Weights of a small image classifier: 6600 steps.
Rows from block 2 of a small image classifier, named by matrix and row number. Rows with one number belong to one channel. Each number is 128 + 24 x the weight over its row's rms, rounded and kept within 0 to 255. All counts start at 0. Numbers have three digits each. After the name is the row's rms in percent of the matrix's.
After each channel's rows are labels from the 100 images, of 14848, where the channel reaches its highest value: "peak on" is the class under the peak. Only what is clearly more common there than usual is listed. The data: rendered rooms with furniture. In brackets: how many of the 100.
# r30: branch 2 reduce pointwise conv (model.blocks.2.r3.0.weight, 56x128x1x1), inputs 43-85
# b30: branch 2 3x3 conv (model.blocks.2.b3.0.weight, 84x56x3x3, transposed, each kernel summed), outputs 42-83

r30.2 100:144085137134089113148145124152117134141150135134089092138103141089136139150122112111099110144141126093149136061149089099114157143
b30.2 094:117108151108113134132171145147090098094132105128116147109132123113151117104137120115132068135130137140137150071140125105070097
peak on: window (39)

r30.0 101:122093099149092105101115146124119093081134097112118084137140106111146140103132125118080139143139107068110106077132106130064137076
b30.0 110:114135106113132111159139120089115128105119155115126158114121135128147107110142168113182140124118169131112127139150108116168115
peak on: ceiling (35)

r30.45 104:137101145123103112113139113143149138103146175132112085140123168097128136169123114138087119126125089103143137062141089092067112097
b30.45 090:090106167133126121103112110102082108119103136099103180097114113142143112100134118126144121127153143159154136079153129132104104
peak on: window (83)

r30.50 094:141128118146148152141139111103096155137086097175140151089129136151120109122138136135147149116158127149118149142065140117152122154
b30.50 113:128110136097122089167124143180093139134141121129168121132132166095155098124094140153123118162098115166111154137138142102141096
peak on: floor (85)

r30.30 104:153085126139111106120135160135109117106144132150101082150108173110142092112139112125111143135150111113142110079139103128111110089
b30.30 091:132116089121152095129148092092091121102144158114110180130122116153073134106160144117122142131155168126148131109132131158142125
peak on: window (99)

r30.37 099:106113148140120101095139144133078128140140092090136144122099128126147105098154124110102131148148163135148089114164088115118108109
b30.37 099:168141100145153129133129147158165153153174138160122127116141136192099127157134150130118174133115122143155111120124159144138118
peak on: door (51)

r30.41 103:120108128137100137138123113131142140161135113109119137112111109112134137132144105135107128133123128123094123130076130107094145155
b30.41 131:143120135132139100158137160190093143121169083164162099118127148150154103126086137150098138160111115140161138084147157116098116
peak on: wall (92)

r30.55 103:119104121116121118136154153145153112149098137106060100115091122130126170139127137112114114098044110100107104149106133122124120130
b30.55 092:141116098168094112117118142138106154117161097181130078142130125106114157116092119128143129137108143108124130121121138139108055
peak on: floor (85)

r30.51 099:123105107143144119092120120122134156125088123154107103117117162128093134119122116138096110099133134121132144130094150126146082138
b30.51 100:134110125100089107131148149145117129124138126134137128099146161130124100120133131124131146128148088174137141099094084160114105
peak on: floor (99)

r30.27 109:084135142108135148132152133149153108160129128124076129099061139071123171132106113086123099110071163129117099129130129122140118111
b30.27 086:149112051082110125113119142124119123133143114105134126106123136152104128110109131075054148105123133117137140133118155140130115
peak on: floor (83)

r30.54 107:131120123128138142129118112104136165115062138142156141116135136163073119153125114144126116107148108140135153133097140133157113120
b30.54 118:127123158098120132148133135169110141154149144122147151153144148138138120125131133137145134152089113190141153117131122117120116
peak on: floor (94)

r30.52 104:119095141101133132111138157144148130133129149098105102153154140124122125156105156142119131108123110101081123106107107150128086100
b30.52 096:127116134164102140101120135100121105130116094095122135113131128131138095082130111143184155087108102110126110150140131112135107
peak on: wall (91)

r30.5 086:124153092130168134123088113165145111151138148158108112105127158099132128138161133127145113122115163117105138121118112125114168164
b30.5 085:126103100057146095132111147147138124135137160123154150124149126141065156140155105094083167117128124134138089127144081128155129
peak on: lamp (34)

r30.14 092:146146150136129140113127099153130150123119135140141134165158130162116104128123108161142141146143145123105153153062140146173060122
b30.14 099:142116113108144135118138129145121125129102110133110108088108159126157076116127165159107132097115057153116107130108141102146123
peak on: wall (80)

r30.12 102:102144107079133156098131173104108115171144125112116096152158170129125143137071123109085090125109136108112119139142134119138149141
b30.12 113:128096037098111115131073131077123110111129150142103143133127133144095157151136148072132142123163119110144116124123105125151110
peak on: dog (27)

r30.18 094:083166129057165190130122171120147129194128124097101118113110150115119151163075157120113083106077151132112107163105114134123135131
b30.18 103:128116094121080118094100117113136108147126119114118131098130138149123115139106094059073140079150107115123109136094146130134142
peak on: floor (80)

r30.21 097:135112110144108140161100137123111144144179114139110105159154136135125121143125111147121106154155123108146155098134115110126185119
b30.21 090:117091097108115150107169121113135075124141097129120128146132127121120116146100135071104097161148106116122137108124124107083127
peak on: floor (65)

r30.40 103:138078141144099046115128147116095141103127094134130117154108143139120119091161137112131173130170134102139105121147073123108108072
b30.40 078:157141123140145115134143134124149138150177138137123152123123108196086133141146150142165187131154155134155125128130133160120113
peak on: door (92)

r30.39 102:140112137137138132108140126125081133164124054098115126130082134105126128095132143124118148110144150140131086142134076114114120112
b30.39 093:155141112139162133132113147165173133142151134157140119116141144169074145176133139103123170126127117129135094142125166145146096
peak on: door (33)

r30.10 102:126166106128146139090095127108155146138123189135160130145178132150126172175144131163124142133142108117110138134103161142127136152
b30.10 084:124110087122096131101083127110128152104148106157102113119152162164110114159117128106134149123173134145153096138100132143148085
peak on: dog (27)

r30.36 119:143098151124110104089100124145149123082137181128128101134142137114129123169133138138119138124123117124145118102132112090078071116
b30.36 129:123119127155132107092142108105100124132138129113110150100118114169136102096161130179137182133114148134159142088136144160120126
peak on: window (33)

r30.20 100:113147085136158127058111142135162148103122144147114091144166198124117124116112133158088096107147129108110152122111151136139110121
b30.20 102:132130127074126094125115111121100115149149130163106128121122139150097149132167123137134180113111094126143103116116100149164132
peak on: umbrella (29)

r30.23 120:140091085135105093108096127077100108105118062113101110096088149099139117067138155123141138146111085106133073105148083140098118091
b30.23 115:118153107145165117095158117097107107096123137103091124117131139134046092135151160101153091135183130138130122131131108119127132
peak on: door (59)

r30.32 114:084142111129162160145116077123118110157106116112094139111078154106127123113105114103142119115092171140126096142119128118149133163
b30.32 101:165101096095151131122122118125153117109144150118142130103131147174141120141151143105051169136108105169139122134100152139130097
peak on: floor (82)

r30.6 106:151127136150126098105097143133101154097125126141160108154181126142106113135155110145145171108169101105144116124164105142113088108
b30.6 087:131112092152134079138135159087125171107123102105135092131120167138072136092135141128134166123131163135128123119136113167095107
peak on: door (49)

r30.15 093:084155085090149140113126103142144106116127151105138120116130130121115087128114134165104121116102132153104111130105154092086105183
b30.15 078:120160094102121127120136100111086123146172073133108142110120129140073146134117067109090091092126121120152092124109155090155150
peak on: wall (71)